{
  "model": "autoregressive pixel model",
  "image_size": 20,
  "levels_per_channel": 4,
  "layers": 7,
  "hidden_act": "gelu_tanh",
  "head_dim": 16,
  "fused_qkv": false,
  "qk_norm": false,
  "inner_norm": false,
  "tie_word_embeddings": true,
  "residual_init": "scaled_by_depth",
  "learning_rate": 0.0018,
  "beta1": 0.9,
  "gradient_centralization": true,
  "max_steps": 25100
}
Rows from block 2 of a small autoregressive pixel model, named by matrix and row number. Rows with one number belong to one neuron. Each number is 128 + 24 x the weight over its row's rms, rounded and kept within 0 to 255. All counts start at 0.
After each neuron's rows are labels from the 100 images, of 14976, where the neuron reaches its highest value: "top examples" is what is common among them. Only what is clearly more common there than usual is listed. The data: numbers of one to four digits printed on busy colour backdrops. In brackets: how many of the 100.
# fc1: MLP up (model.blocks.2.mlp.fc1.weight, 512x256), inputs 128-255
# fc2: MLP down (model.blocks.2.mlp.fc2.weight, 256x512, transposed), outputs 128-255

fc1.227 [154  75  77 130 128 110  96 130  73  96  83 107 149 147 134 109 170 148 105 131 138 163 114 134 119 188 149 108 142 136 114 120 121 136 116 102  93 132 160 134  99 125 115 111 136  89 134  83 145 121  88  97 130 123 102 155  97 133 119  94 143 108  96 113 136 162 127 152 114 124 154  82 155 130 134 119 126 122 131 127 114 113  80 157 133 108 130 160 138 147 124 128 109 189 129 113 119 157 123 150 131 156 130 105 136 133 110 127 138 131 125 128 195  70 144 110 146  93 143 134 123 137 119 151 104  81 144 125]
fc2.227 [131 118 132 148 123  62  61 109 130 140 135 130 167 121 113 172 154 127 117 149 125 154 127 147  92 168 110 117 126 116 154 138 121 149 119  95 132 127 168 110 140 148  90 123 102 103 127 159 122 119 125 138 151 146  98 113 101 142 170 123  97 128 110 156 111 140 126 141 127 148 145 104 140 177 118  99 149 108 149 136 125 137  78 144 132  91 137 124 120 128 129 146  98 143 137 114 113 113 143 150 164 119 150  96 119 121 130 145 168 142 152 118 115 129 139 151 112  53 119 134 148 121 113 122 133 127 117  72]
top examples: on a plate (99)

fc1.349 [125 100 132 108 101 149 135 122 110 117 144 112 142 134 140  71 122 161  91 146 147 151 107 129 139 159 127 100 167 126 122 132  80 138 109 108 147  99 159 126 161 124 136 126  94  99 152  98 119 115  74 123 119 101  84 152  82 138 166  98 152  67 109  69 149 122 128 120 120 123 121 121 133 113 133 129 115 164 157 112 129 121 104 147 119 106 157 148 128 126 140  78 134 145 126  74 132 111 128 146 133 129 120 143 146 154 149  80  91 141 117 135 161 125 111 139 137 162 139 175 156 126 120 151 129  99 114 130]
fc2.349 [148 142 154  89 173  95 100 148 115 146 147 163 132 151 120 129 101 159 142 171  99  71 130 131  68 116 158 132 109 131 109 102  97 104 145 123 151 138  94 155 149  85  89 132 132 101 142 128 115 131 148 109 124 133 152 139 107 101 120 132 118 129 110 132 146 113 179 178 121  78 110 133 127 155 168 162 111 175 126 128 155 118 144 114 141  33 179 164  92 131 133 158 130 117 115 149 103 104  84 152 186 112 102 128 144 148 145 114 165 157 114 109 115 141 159 124 133 141 116 121 116 126 115  96 136  95 122 181]
top examples: length: four (92); the digit 8 (49); the digit 6 (48)

fc1.192 [169  96  98 128  70 150  92 141 128 129 111  90 134 149 121 112 115 119 138 141 152 120  96 103 123 125 132 175 135 134 166 155 144 150 161 157 134 104 132 147 121 145 127 146 184 127 122 101 150 128 145 130 156 149 138 182 126 134 128 139 100 126 140 139 137 142  98 158 116 121 155  77 142 116  49 119 143 115 131 139 150  84 124 103 117  89 165 155 127 123 142  94 114 114 118 132 112 121  93 132 126 146 155 130 153 136 100 142 148 131 122 114 150 118  94  62 134  86 122 126 136 139 120 152 177 112 130 105]
fc2.192 [112 175 168 115 133 138 130 135 164 133  87 150 133  97 161 116 104 148 117  99 136 171 132 127 150 119  81 148 190 146 128  79 126 122 123 132  70 124 162 132 117 105 125 135 144 103 128  72 156 104  85 134 117 134 117 148 139 102 111 121 124 131 154 109  90 136 125 138 112 152 111 149 111 160 122 132 114 168 108 143 167 143 143  82 162 176 159 136 133 136 116 134 155 139 118 106 126 160 140 142 102 134  92 110 117 104 123 131  68 141 127 148 126 143 127 124 128 107 102 131 201 123 118  97 118 127 106 155]
top examples: length: one (92); first digit: 7 (29); first digit: 2 (28); last digit: 2 (26)

fc1.134 [144 137 116 154  78 143 141 144 116 144 139 157 135  97 188  91 116 125  94 135 147 170 116 145 122 139 129 114 128 136  85 131  85 138 119 135  96 158 129 109 156 103 152 126  91 134 115 121  67 131  90 108 151 115 102 125 139 134 146 121 151 103 141  97  97 119 146 147 122 114 121 116 128 106 135 156 101 108 135 117 153 129 126 147  82 118 126 129 111 127 131 102 154 150 124  90 140 109 145 113 118 127  90 157 152 168  85 137 101 147  92 134 143 158 165 134 123 131 169 168 149 114  98 143 149  95 118 131]
fc2.134 [ 97 111 147 139 135 109 116 159 157 107  96 117 123 143 117 112 174 171 128 137 137 122 157 102 162 105 172 183 174  79 121 129 141 131 140 121 145 119 134 150 128 110  77 131  64 139 136 148 129  97 127 117 123 118 168 136 131 133 179 148 118 135  78 120 171  96 154 148 117  87 133 111 122 113 181 100 130 126 135 126 113 117 133 127 112 119 109 126 130 153 147 144 135 118 125 123 114 171  97 104 125 124 172 118  82 103 132  55 107 147  94 129 132 127  94 129 114 150 167 158 126 123 100 114 111 169 134 122]
top examples: length: four (99)

fc1.410 [116 149 132 144 127 102 179 147 114  74 135 144 175  68 110 134 137 132 128 109 115 159 155  88 129 115 149 134  82  99 135 143  86 112 112  99 132  86 134 117 128 127  95 124 161  90 128 146 131 160 149 118 103 154 143 165 122 126 175 169 152 131 124 134 145 140 111 130 128 143 118 119 111 118 129 125 131 108 147 126 131 145 120  95 141 135 142 163 133 133  99  71 126 128 123 109 154  97 150 144 137 135 128 133 117 150 118 176 126 140  87 122 135 137 152 167 136  91 193 130  92 114  67 145 143 110 134 174]
fc2.410 [139  86 120 128 118 106 126 109 178 143 170 143 133 175 146 150  99 111 154 179 114 109 107 133 135 150 135 114 138 202 144 175 127  93 148 144 143 205 118 134 117 114 150 128 122 120  82 137 104 108 124 152 135 131 126 134 136 132 119 105  89 122 132 134  93 105 146 123 140 152 117 136 151  99 139 121 119 145  93  92 117 146 101 122 134 114 114  96  93 130 127 160 132 156 128 115 112 142 137 135 165 118 194 154 110 129 143 147 143 132 158 124 126  92 131 129 154 113 121 127 125 143  92 157  62 150 109  99]
top examples: length: two (56); the digit 7 (51); last digit: 7 (35); first digit: 7 (27)

fc1.213 [134  88  90 147 101 108 108 138 109  74 108  87 178 130 114 105 146 116 131 158 151 166 102 148 134 156 101  88 109 133 129 113 128 101 145 135 108  99 133 132  86 132  92 113 170  71 129 112 130 114 131 113 136 119 107 193 103 133 124 122 137 108  90 127 129 162 153 140 121 131 151 125 155 159 106 126 120 119 126 131 100 120  97 141 106 109 155 141  82 146 124  92 173 188 136 133 101 160 135 143 150 100 151 106 129 102 103 145 153 147 127 136 173  61 118 110 147 114 141 125 148 117 101 175 104 101 113 107]
fc2.213 [151 105  99 173 122  81  72 119 116 150 112 113 141  94 101 160 157 113 132 167 127 132 161 142  89 178 124 144 105  93 163 150 109 169 119  99 127 137 175 140 148 146 102 134 111 111 134 164 133 137 130 125 123 157 107 124  97 154 167 118 115 130 116 151 102 138 124 156 119 140 131 118 156 161  92  88 128 119 141 131 132 137 105 138 132  77 129 126 127 111 144 141 124 119 119 123 126 124 146 167 143 113 160 111 109 146 140 159 156 131 165 105 106 141 160 135 118  72 107 144 118 117 136 128 121 120 111  83]
top examples: length: one (57); the digit 3 (55); first digit: 3 (47); last digit: 3 (41)

fc1.497 [149  92 117 144  71  91 135 139 123 140 142 147 125 108 188 103 109 134 132 121 162 105 120 182 160 122 142 133 111 135 115 119  86 136 137 150  88 133 132 107 111 142 126 148 124  97 140 141  61  98 135  96 139 131  82 172 138  93 127 125 134 116 117  93 127 141 155 122 160 122 159 113 165 104 116 117  76  86 156 117 145 114 105 105 117 112 107 158  89 124 149  76 129 175 149 120 124 181 133 164 143 137 162 119 149 146 105 139 106 123 150 116 147 126 120 112 119 137  98 147 153 111 132 126 158 132 131 112]
fc2.497 [ 96 110 116  88 169 138  77 121 137 123 145 140 103 124 134 124 154 163 128  99 132 151 148 127 171 141 100 140 159 118 121 110 169 113 192 129 143  93 105 138 113 162 138 119  73 174 137 151 107 134 152 142 103 131 106 129 133 176 103 118 127 126 136 157 140 117 135 138 122 108 140  99 123 122 193 132 109 144 127 146 116 115 119 136 130  99 134 181 158 138 132 178 128 116 117 102 151 140 131 141 136 107 131 101 127 123 122  73  74 126 126 142 135 141 171 113 129 134 114  98 127 125 155 143 105 112 125 140]
top examples: the digit 7 (90); serif (52); first digit: 7 (42); last digit: 7 (39)

fc1.179 [146 111 140 142 159 125 102  92 125  98 146 141 113 101 107 140 119 117 127 146 123 141 116 123 139 173 101  85 163  88 153 139  86 144  95 137 133  75 148 152 147 107 116 143 136 130 125  68 167 101  96  79 145  66 128 159 105 179  83 121 132 116 117 113  96 131 143 117 145 112 140  83 166 122 141 122 124 132 133 129 151 130 118 184 152 112 119 124 115 131 118 127 161 132 140  98 141  56  85 157 135 144 130 132 138 134 146 113 131 137 141 144 147  96 104 155 131 167 164 127 155 125  89  97 146 136 152 112]
fc2.179 [150 120 123 132 128 118 134 138 136 141 103 125 111 144 105 164  97 143 141 130 126  98 135 143 104 122 153 136 107 169 105 126 112 104 139 140 115 152 113  84 108 167 149 116 130  95 125 153  99 126 126 123 163 131 109 157 129 128 118 152 118 130 126 128 143 142  77 124 128 115 101 121 127 113 134  90 126 132 148 115 119 118 129 101 158 110 151 174 138 132 137 128 128 119 134 141 188 162 118 132  98 129 135 100 171 213  97 126 139 138 115 132 123 155 137  92 129  77 136 147 139 129 176 174 104 112 128  99]
top examples: the digit 4 (85); first digit: 4 (68); last digit: 4 (66)

fc1.275 [158 126 127 151 140 100 160 108  92 129 122 118 155 157 139 156 108 129  96 131 124 136 119 158 134 128 142 154 144 141  96 101  99 156 128 125  70 100 164 120 123 118 149 139 136  84 130 156 131  96  88 104 156  22 111 116 121 105 136 128 117 106  55 103 108 127 120 159 127 140 108  81 166 141 147 143 123 123 132 123 130 100  57 117 136 133 130 154 114 116 151  79 135 180 121 100 124 128  93 157 129 139 126 121 154 143 108 146 105 134 134 188 147  86 107 125 116 112 132 125 126 123 147 130 131 133 135 141]
fc2.275 [131 151 137 155 131 166 173 128 189 129 112 136 137 121 143 143 121  97 185 115 120 177 123 100 116  74 147 112  98 191  93 114 144 122 148 139  92 176 136 140 111 140 152 135 145 133 126 113 100  97 112 103  90 134  84 110  70 121 130 122 107 130  96 175  83 121 147 122 130 127  89 155 105  76 116 113 126 108 135 119 109 129 161 153 123 129 137  73 134 136 104 125 153 141 123 108 156 160 158 126 111 169 165 127 102 161 110 112 162 128 155 114 136 135 130 115 145 135 179 143 154 131 124 128 111 155 102 123]
top examples: length: four (82); the digit 9 (50); the digit 0 (49)

fc1.121 [134 125 111 122 129 110 118 113 151 148 156 146 150  95 196 118 117 110  90 147 140 123 120 113 132 134  99 120  98 129 105 101 142 120 155 139  95 141 177  58  92  91 143 123  99 104 134 171 116  59 139  85 110 103 156 144 136 151 151 130 114 144 125 113 129 151 137 118 171  89 126 140 152 121 148 150 150 123 128 127 133 125 118 107 117 130 130 124 129 156 111 113 104 121 158  96 105  88 137 140 125 114 144 131 153 120 116 128 131 125 125 101 136  99 113  96 158 121 129 141 121 118 138 143 141 108 145 101]
fc2.121 [129 142  92  81 140 198  90 119 134 108 104 121 141 160 111  93 156 154 162 133 131  84 131 103 123 108 112 172 121 135 138 198  90 118 156 125 106  74 140 151 141 158 142 127 115 127 136  96 118 144 153 128 157 129 149 130 117 104 110 149 131 129 108 161 115 141 125 153 120 144 142 134 117 133  89 132  97 151 106 135 164 121 111 161 127 110 176 105 131 117 144 108 127 164 118 129 124 141 151 139 127 116 128 124 184 131 142 154 119 112 112 139 120 129 137 114 126 109 135 150  88 145  94  92  84 115 150 130]
top examples: length: one (80); italic (77); first digit: 0 (30)

fc1.372 [127 137 103 185 111 143  89 129 140 129 131  82 137 125 140 106 164 122 116 113 122  92 115 110 133 123 146 149 126 127 142 132  95 135 151  99 127 152 103 136 101 106 145 125 134 130 102  96 115 117 122 111 104 103  90 120 117  76 110 102 137 120 109  88 129 146 178 134 143 108 133 129 134  51  99 161 129 121 117 139 117 160 127 108 127 140 155 131 128 102 158 113 117 138 153 109 206 120 146 129 102 123 131 132 133 168 110  97 141 135 101 168 135 179 163 113 127 133 103 152 165 113 128 121 146 101 130 113]
fc2.372 [167 150 143 106 143 102 143 137 101 103 117 134 104 162 159 120 129 145 157 154 106 116 115 168  83  87 147 156 130 123  97 101 137 131 116 149  96 110 151 124 133 135 126 109  99 123 108 129 153 189 141 170  71 129 143 130 143 138 115 163 124 124 115 160 134 106 159 149 102 138 105 108 120 142 140  99 130 132 114 107 142 127 152 125 118 134 140 160 146 112 142  93 136 167 110  89 114 112 144 123 130 164 127 165 120  88  98 132  70 133 104 154 122  83  92 116 114 119  95  70  99 122 124 149 125 122 130 160]
top examples: on a plate (88)

fc1.350 [144 134 118 127 113 123 152 102 176 130 119 133 159  99 141  92 124 117  93 157 170 159 151 105 153 151  95  99 105 122 117 174 118 171 106 151 123 110 137 113 137 101 125 111 149 110 151 126  97 114 107 120 158  93  77 149  99 139 116 153 109 102 111 120 132 155 130 142 142 111 140 103 162 131  95 125 104 112 146 156 142  94  97 131 133  83 110 153 106 140 147 106 152 150 158  83 105 111 106 135 156 118 121 145 135 113 156 130 137 168  66 124 138  88 119 135 153 112 128 157 177  91  80 116 134 112 129 155]
fc2.350 [128  96 119 171 140  82  62 104 131 138  92 124 139  97 109 164 164 107  91 169 120 158 136 148 107 164 116 136 119 116 141 110 114 147 139 107  86 153 161 118 153 146 105 131 108 113 138 169 139 125 111 141 123 146 141 118 111 148 123 133 127 134 128 149  91 143 124 157 132 121 158  97 162 179 119  99 118 107 131 145 126 122  87 143 132 109 139 146 124 115 143 115 121 111 141 109 118 123 160 159 148 118 150 117  97 134 126 146 139 146 157 111 123 134 158 155 123  75 110 158 144 135 123 118 118 122 117  87]
top examples: the digit 4 (50); first digit: 4 (30); white ink (25)

fc1.474 [132 119 127 129 116 141 123 148 125 127 109 115 191 106 128 117 102 131 114 123  77 148  95  60  51 122 132 118 149 129 181 121 141 141 136 160 124 126 139 129 133 128 139 115 146 131 103 145  92 146 114 116 131 122 119 140 134 155 134 117 128 250 129 122 140 141 134 131  88 125 180 115 126 121 131 125 154 129 116 141 112 148 116 139 144 126 129 117  93 165 119 126 154 139 100 131  97 119 142 131 117 101 119 121 125 147 142 127 127 154 118 142 134 119 119 121 155 129 132 167 139 126 127 116 150 134 176 146]
fc2.474 [140 136 135 113 137 123 106 116 131 113 157 140  75 144  85 156 169 124 123 113 169 125 130 207 194 131 140 109 133 125  99 139 108 121 121  88 112 118 143 112 133 150 102 146 107 147 137 133 151 100 132 109 149 152 126 129 112 123  87 152 120  88 137 142  99 138  93 133 153 164  81 117 128 135 135 122 124  92 116 103 142 132 134  97 119 122 115 123 157  65  93 134  87  87 139 120 144 156 124 138 106 146 143 138 133 111 157 109 171 126 141 146 106 136 133 108  88 129 142  89 120 143 122 129 111 116  93 113]
top examples: on a plate (96)

fc1.77 [137 116  99 145  95  96 170 135 140 123 162  93 150 118 193 131 121  89 129 144 146 116 125 129 135 139 113  73  69 141 112 105 102 124  89 145 112 152 173  98 155 118 151 114 119  86 145 120  84 100 127  75 126 126  83 141 121 140 161 126 122 121 122 131 143 156 167 129 152  98 122 104 153 143 122 128 129  99 165 140 136 127  93 158 140 130 135 168 118 119 125  89 116 155 153  94 164 106 144 144 167 124 157 126 100 139 126 132 103 133 138 105 148 169 138 147 148 129 111 136 179 106 125 129 128  81 136 117]
fc2.77 [138  75  92 166 121  71 116 134 121 108 152 108 174 135 119 111 127  70 123 129 142 131 124 132 111 148 139 104  97 130 120 106 110 168 122 116 101 137 154 115 145 137 120  99 114  84 163 158 114 104 142 132 152 125 105 105 105 134 156 130 109 134 119 125 146 126 139 124 130 111 164 114 180 155  75  73 129 116 149 144 118 112  47 148 130 106 138 141 113 134 147  89 106 141 148 108 119 135 136 141 152 154 152 116 117 119 132 163 143 133 169  88 147 152 110 137 141 101 115 157 157 121 130 139 128 108 133  67]
top examples: the digit 7 (52); last digit: 7 (27)

fc1.257 [121  94 167 158 161  76 125 136 115 122  95 138 115  91 107 140 133 142 106 133 151  90  87 113 144 167 148 120 133 123 157 158  86 117 126 129 114 147 113 101 131 106 141 128 126 103 119  74 124  93 107  98 126 111 126 129 159  94 124 117 174 135 142 103 107 119 143 138 139 100 133  70 164 119 100 141 103 141 123 144 119 144 105 123 134 123 114 110  74 120 160 161  78 135 146 113 186 153 109 122 140 103 110 146 146  92 132 152 174 136 115 139 157  79 117 170 116 169 109 118 117 129 103  96 146 144 116 120]
fc2.257 [108 107  82  90 121 154 127 148 139 118 111 101 155 151 129 105 104 124 140 129 142 192 126 145 141  74 109 130 111 158 104 123 166 128 147 133 101  70 149 165 146 135 117 127 147 162 142 158 123 123  97 135 116 109 154 138  72 153 113 148  86 131 108 145 146 140 101 138 124 143 113 150 107 115 125 150 149 116 142 131 149  89 129 123 121 148 172 133 157 128 128 137 155 129 124 146  87 119 154 126  73  90 140 111 123 146 146  98  89 133 164 127 125 128 161 105 131  64 132 113 149 140 131 153 115 103 148 140]
top examples: length: four (79); the digit 2 (45)

fc1.365 [140 128 118 132 134 110 135 125 119 126 102 125 144 104 142  91 156 151  88 127 133 162 127 117 115 134  94 111 126 138 143  77  70 132 158 129  96 177 163  76 177 111 107 111 102 129 123 113 112  61 114 113 166 132 137 125 141 100 173 135 110 107 114 165  98 142 154 152 121 117 127 144 129  95 107 126 126 123 165 115 110 135 128  85 102 172 136 134 135 156  97 170 109 157 120  94 116  93 144 130 117 135 151 140 146 139 139 151 117 130 140 149 157 118 130 123 146 104 136 144 162 125 129 123 125 135 118 126]
fc2.365 [ 83 123 140 115 121 128 135 117 145 122  93  88 155 140 100 101 131 121 193 113 134  86 163 106 107 109 120 141 108 134 124 110 102 115 183 112  90 111 142 151 121 142 156 125 173 153 122 143 122  84 156 133 138 143 120  93 129 133 168 119 157 133 161 161 142 109  66 127 129 126 124 149  98 120 140 137 141 144 148 135 111 103 167  83 132  88 151  97 152 144 119 138  95 131 138 117  69 154 130 145 141 148 120 147 155 112 155 106 103 142 173 129  97 166 147  97 119 114 185 122 135 133 123 110 151 144 131 125]
top examples: length: four (99)

fc1.415 [119 141 118 144 181 116 129 104 104  96 175  62 111  94 121 140 172 135 109 132 146 140 124 108 151 102 162 139 141 109 124 152 115 140 115  91 150  86 157 119 132 113  99 124 138 137 138 114 120 156  98  68 183  99 140 110 125  97 166 105 125 104 114  69 133 139 182 111 161  95 178 142 155 120 115 163 123 151  90 121  98  99 139 123 140 122 171 141 149 129 163 130 109 137 146  83 139 127 137 143 137 149 149 132 151 166 117  89 116 145  53 144 160  90 166 110 133  97 101 138 144 117 126  94  91 120 157  92]
fc2.415 [122 137  91 180 112 135 134 124 148 126 152 157 114 120 136 135 155 116 100 138 134  97 114  80 106 173 112 119 105 165 139 139 152 120 134 138  79 130 139 124  96 148 117 133  93 168 121 156  80 116 141 111 119 118 105 109  97 131 111 112 122 126 125 186 136 118  92 110 141 178 157 127 152 152 131  87  97  90  84 121 123 157 128 161 137 122 112 109 137 141  98 181 113 130 142 140 131 129 135 149 110 130 148 151 128 111 115 134 124 127 142 116 129 127 146 125 140 115  90 119 153 133 127 128 116 133 164  77]
top examples: the digit 7 (57); first digit: 7 (39); last digit: 7 (27); first digit: 3 (27)

fc1.146 [136 116 114  95 133  70 120 127 102 123 151 109 145 128 115  86 136 152 109 138 125 111 150 173 179 115 157 101  89 136 148 202 120 177  94  92 128  83 119 144 140 121  87 118 163 105 128  79 113 108 101  96 141 136 117 133 110 153 133 118 141 109 147 152 145 143  95 131 113 138 161 112 122  97 102 112 136 120 169 128 129 143 124 108 168 114 136 142 103 154 130 102  90 158 121 139 138 160 159 143 165 147 136 130 138 118 136 125 123 143 116 161 165  85 102 121 110 146 128 154 177 111 119 144 112 119 146 108]
fc2.146 [100 192 154 180 115 120 110 130 161 123 186 167 131 120 141 134 138 100 161 144 126 132 104 123 111 130 122 107 117 172 151 131 131 107 136 126 103 148 127 115 148 138 117 144 145  90 132  96  87  99 103  97 139 125 120 140 108 123 127 110 163 132  81 124 152 113 137  99 139 145 147 132 123 131 138 137 150 121 152 117 170  92 147 147  96 180 117 113 146 139 109 142 163  69 130 104 121 123 121  99 170 168 141 161  66 121 132 111 148 123 151 109 124 135 101 134 119 137 103 134  93 131 140 116 137 123 126 133]
top examples: the digit 7 (98); length: four (52); last digit: 7 (43); first digit: 7 (28)

fc1.29 [166 112 117 176  93  98 127 127  67 153  82 131 162 148 138  92 110  87 115 120 135 180  97 160 104 146 150 116 138 141 125 161 115 134 143 145  81  91  98 123 142 170 173 117 149 110 138 119 120 160 127 136 157 119 111 146 124 129 108 119 140 141 138 143  84 123 161 142 122 146 116 105 134 152 116 108  93  76 125 147 158  94 111 128 121 139 123 135 133 140 124 112 176 141 132 113 134 138 157 134 100 172  89 127 206 132 136 173 130 172  83  90 164 131 147 149 136 102 141 119 120 109 125 133 142 128 110 137]
fc2.29 [136 148  76 128 111 150 141 114 111  90 155 137 131  91 106  99 115 115  64 143 142 113 124 139 151 133  74 138 109 143 102 116 137 125  90 107  62 174 118 115 135 136  97 109 154 124 128 134 143  99 102 131 113 127 131 150 140 142 158 151 133 128 140 119 164 127 201 107 119 138  97  96 131  99 108 138 160 135 106 126 155 165 151 128  90 119  73 107 109 102 159 133 130 169 118 137 116 142 162 140 157 127 135 144  92 128 106 189  86 134  99 142 144 129 124 150 136 147 120 136  84 128 110  97 132 131 139 142]
top examples: length: four (69); the digit 0 (46)

fc1.238 [149 128 110 106  72 135 137 145  98 132 161 137 146  73 192  85  89  91 119 113 153 157 117 149 117 142 136 104 146 119 112 120 122  79  99 158 109 151 121 109 144 134 152 112  97  88 143 135  89 142 124 101 115 117 141 146 154 126  98 119 146 138 152 121  93 136 143 125 153  96 131 137 133  93 119 154 148 135 143 125 154 114 117 151 123 116  98 133 142 152 134 111 110 160 152 114 138  88 189 162 121 124 114 114 160 154 129 130 109 136 111 149 135 144 191  95 127  89 145 106 164 120 108  98 128  64 102 103]
fc2.238 [121  95 138 120 144 146 114 118 194 131  70 114 121 132 105 109 107 158 138 122 116 121 122 149 118 109 122 135 139 134  86 145 118 138 146 154 130  87 133 161 178 121  81 128  90 139 136 116 111 129 146 141 142 127 101 136  97 167 145 167 158 125 124 139 123 114 148 151 108 107 131 103 111 167 158 120 123 119 132 133 141 117 134 151 128  93 141 150 136 139 136 126 156 150 123 146 142 108 115 142 128 121 161 135 116 112 137 108 136 142 132 146 137 123 102 129 124 135 117 173  74 106 159 159 118 123 106 124]
top examples: length: four (76)

fc1.34 [176  73 136  91  67 108 111 113 121 129 150 129 124 146 157 111 137 133 113 151 109 108 136 155 138 103 119 141  65 162 148 181 122 157 159 123  87 118 109  81 133 140 115 131 140  59 126 147 107 139 112 108 119 111 125 151 140 108 131 145 169 109 100 116 166 130 141 141 140 114 169 101 151 121 127 144 143 119 184 140 133 119 110  98 169 142 140 158 120 115 121 108 105 136 144 137 103 151 152 173 131 115 122 100 114 144 140 182 135 111 109 163 150 101 111 122  99  94  92 140 146 119 121 151 100 129 121  88]
fc2.34 [ 86 130 134 124 164 139 153 104 144 102 145 108 125 145  93 124 149 115 170 151 119 151 111 142 113 167 132 128 189 112 136 130 168  91 157 145 170 123 105 152 171 129 147 136 103 149 124 135 138 149 122 124 171 123 148 131 117 148 105 117 136 124 135 170 162 131 115 131 124  80 124 128 113 154 143 113 117 161  97 122 117  80 118  70 134  97 134 152 151 131 117 153 124  96 119 111 143 158  89 147 126 106 141 129 185 135 131  73  99 115 101 135 120 149 168 131 133 109  82 107 137 128 151 126 135 149 105 137]
top examples: the digit 7 (98); first digit: 7 (68); last digit: 7 (56)

fc1.242 [131 100  98  95 121 132  89 134 123 115 163 144 131 114 115  71 132 139 143 108 143 152 113 152 138 118 131 104 130 131 139 136 158 178 132 140 145  95 124 122 136 127 129 130 117  50 121 115 137 130 195 132 145 101 132 255 134  90  87 118 126 149 100 131 129 135 130 125 124 131 124 150 137 106 135 139 151 139 142 132 141 114 151 183 146 136 152 123 123 141 153 128 155 122 126 102 115 105 143 128 153 130 124 112 104 124 168 147 122 136 141 113 130 102 117 120  98 129 138 156 123 140 156 173 119 130 128 143]
fc2.242 [130  81 130 139 116 191 157 126 114 125 114 123 100 104 132 124 113 119  89 127 120 190 147 117 153 151 115 109 147 152 141 116  89 101 109 131 110 138 139 136 130 151 151 120 153 212 112  99 128 140  55 122 134 118 144   0 108 122 152 136 134 126 142 133 103 130 119 128 138  86 152 137 131 146 136 104 132 111 120 113 122 122 118 103 124 178 138 116 125 122 103 145 122 149 132 103 141 183 130 138 134 131 162 131 136 125 110  97 137 105 115 102 132 150 146 138 135 128  96 132 127 106 176 107 149 113 138 111]
top examples: on a plate (85)

fc1.431 [102 146 112 129  82 132 112 106 117 116 137 138 135  94 117 133 120  85 107 138 130 121 156 141 111 168 129 133 123 129  87 174 156 120 107 136  53 137 146 118 181 139 115 111 144 109 141 154 159 135 100 125 125 101 133 111 104 126  81 125 111  88 107 139 124 140  87 146 123  74 145 140 148  95 148 125 175 151 151 136 139 122 118 146 154 100 114 143 166 156 131 106 130 124 123  92  77  77 137 121 103 126  93 125 140 138 156 117 151 130 114 118 129 111 124 129 140 117 151 126 151 123 142 127 137 153 120 126]
fc2.431 [142 135  91 136 192 111 118 107 106 113 117 104 144 111 125 130 147 139 166 149 128 181 104 137 103 106 150 133 148  85 153  99  95  66 122 121 125 141 125 142 144  88 164  96 105 135 131 141  81 116 109 106  97 134 147 110 197 162 110 143 145 120 141 140 118 126 115 115 143 122 144 168 105 138 119 168  95 174  97 124 128  82 125 179 130 132 117 127 118 144 103 112 103 118 129 137 112 107 127 121 145  88 121 142 158 127 119 116 122 134 120  84 103 149 140 121 136 121 135 114 115 139 118 129 148 103 166 100]
top examples: the digit 7 (48); first digit: 7 (36)

fc1.380 [203 154  60 126 137 108 136 134 116  87 134  94 116 145  94 114 151 152 148 126 120 165 138 146 131 116 167 140 129 104 148 141  81 158 111 137 126 127 128 121 137 143 133 134 100 135 144 138 103 131 138 109 143 141 100 160 116 136 146 139 115 104 124  74 140 136 133 147 125 110 152 134 142  97 125 114 124 119  96 144 155 134 126 133 145  80 156 164 164 110 136 106 142 156 131 132 101 151 139 102 134 147 141 123  98 123 147 131 127 134 133 126 146 198 141  49 122  99 163 141 113 128 126 131 112 112 144  94]
fc2.380 [ 48 126 133 129 130 141 139 122 149 138 129 147 120  68 140 125 107  97 109 129 145 114 112  84 133 147  88 116  96 139 161 110 173 160 140 157 101 107 140 154 130 138 128 144 114 114 148 161 130 114  95 118 128 109 118 143 128 125 118 134 142 134 105 166  64 105 117 135 112 120 142 145 144 149 115 141 134 115 146 126  93 134  80 109 115 158 130 148 132 106 154 136 148 126 135  86 124 105 157 171 112 119 143 135 120 175 108 178 137 139 160 139 116  81 161 100 127  89 109 126 148 117 126 130 130 126 142 126]
top examples: the digit 7 (67); last digit: 7 (51); length: one (51); first digit: 7 (50)

fc1.63 [118 127 119 147 124 128 131 160 134  26 123 112 149  97 153 123  93 121 140 118 171 125 152 112  31 126 128 159 108 143 163 130 137 123 118 165 127 118 119 113 135 109 125 105 140 127  71 121 122 123 103  93 130 126 141 126 135 113 134 116 130 127 138 141 137 142 149 102  84 102 152 104 120 127 129 133 133 127 148  97 129 161 121 128  84 153 138 138  89 139 138 146 162 113  85 129 137 155 140 148 142 121 110 132 101 135 164 112 129 150 124 136 195 155 121 107 199 132 139 134 157 114 113 107 126 134 140 117]
fc2.63 [126 107 118 167 129 115 146 129 114  43 128 127 132 125 162 141 105 120 109 140 140 137 114 133 119 137 139 124  92  82 137 123 136 137 139 152 124 116 148 139 126 148 101 117 107 120 107  91 126 138 141 115 120 124  72 128 104 103 173  64 128 125 127 110 120 131 109 110  57 134 174 132 150 124 124 118 127 132 133 114 142 178 106 127  78 156 110 117  91 172  98 126 114 152  47 126 132 113 151 133 111 158 128 122 120 147 132 133 123 127  97 122 205 154 135 130 161  98 114 111 139 118 116  91 151 152 126 133]
top examples: on a plate (89)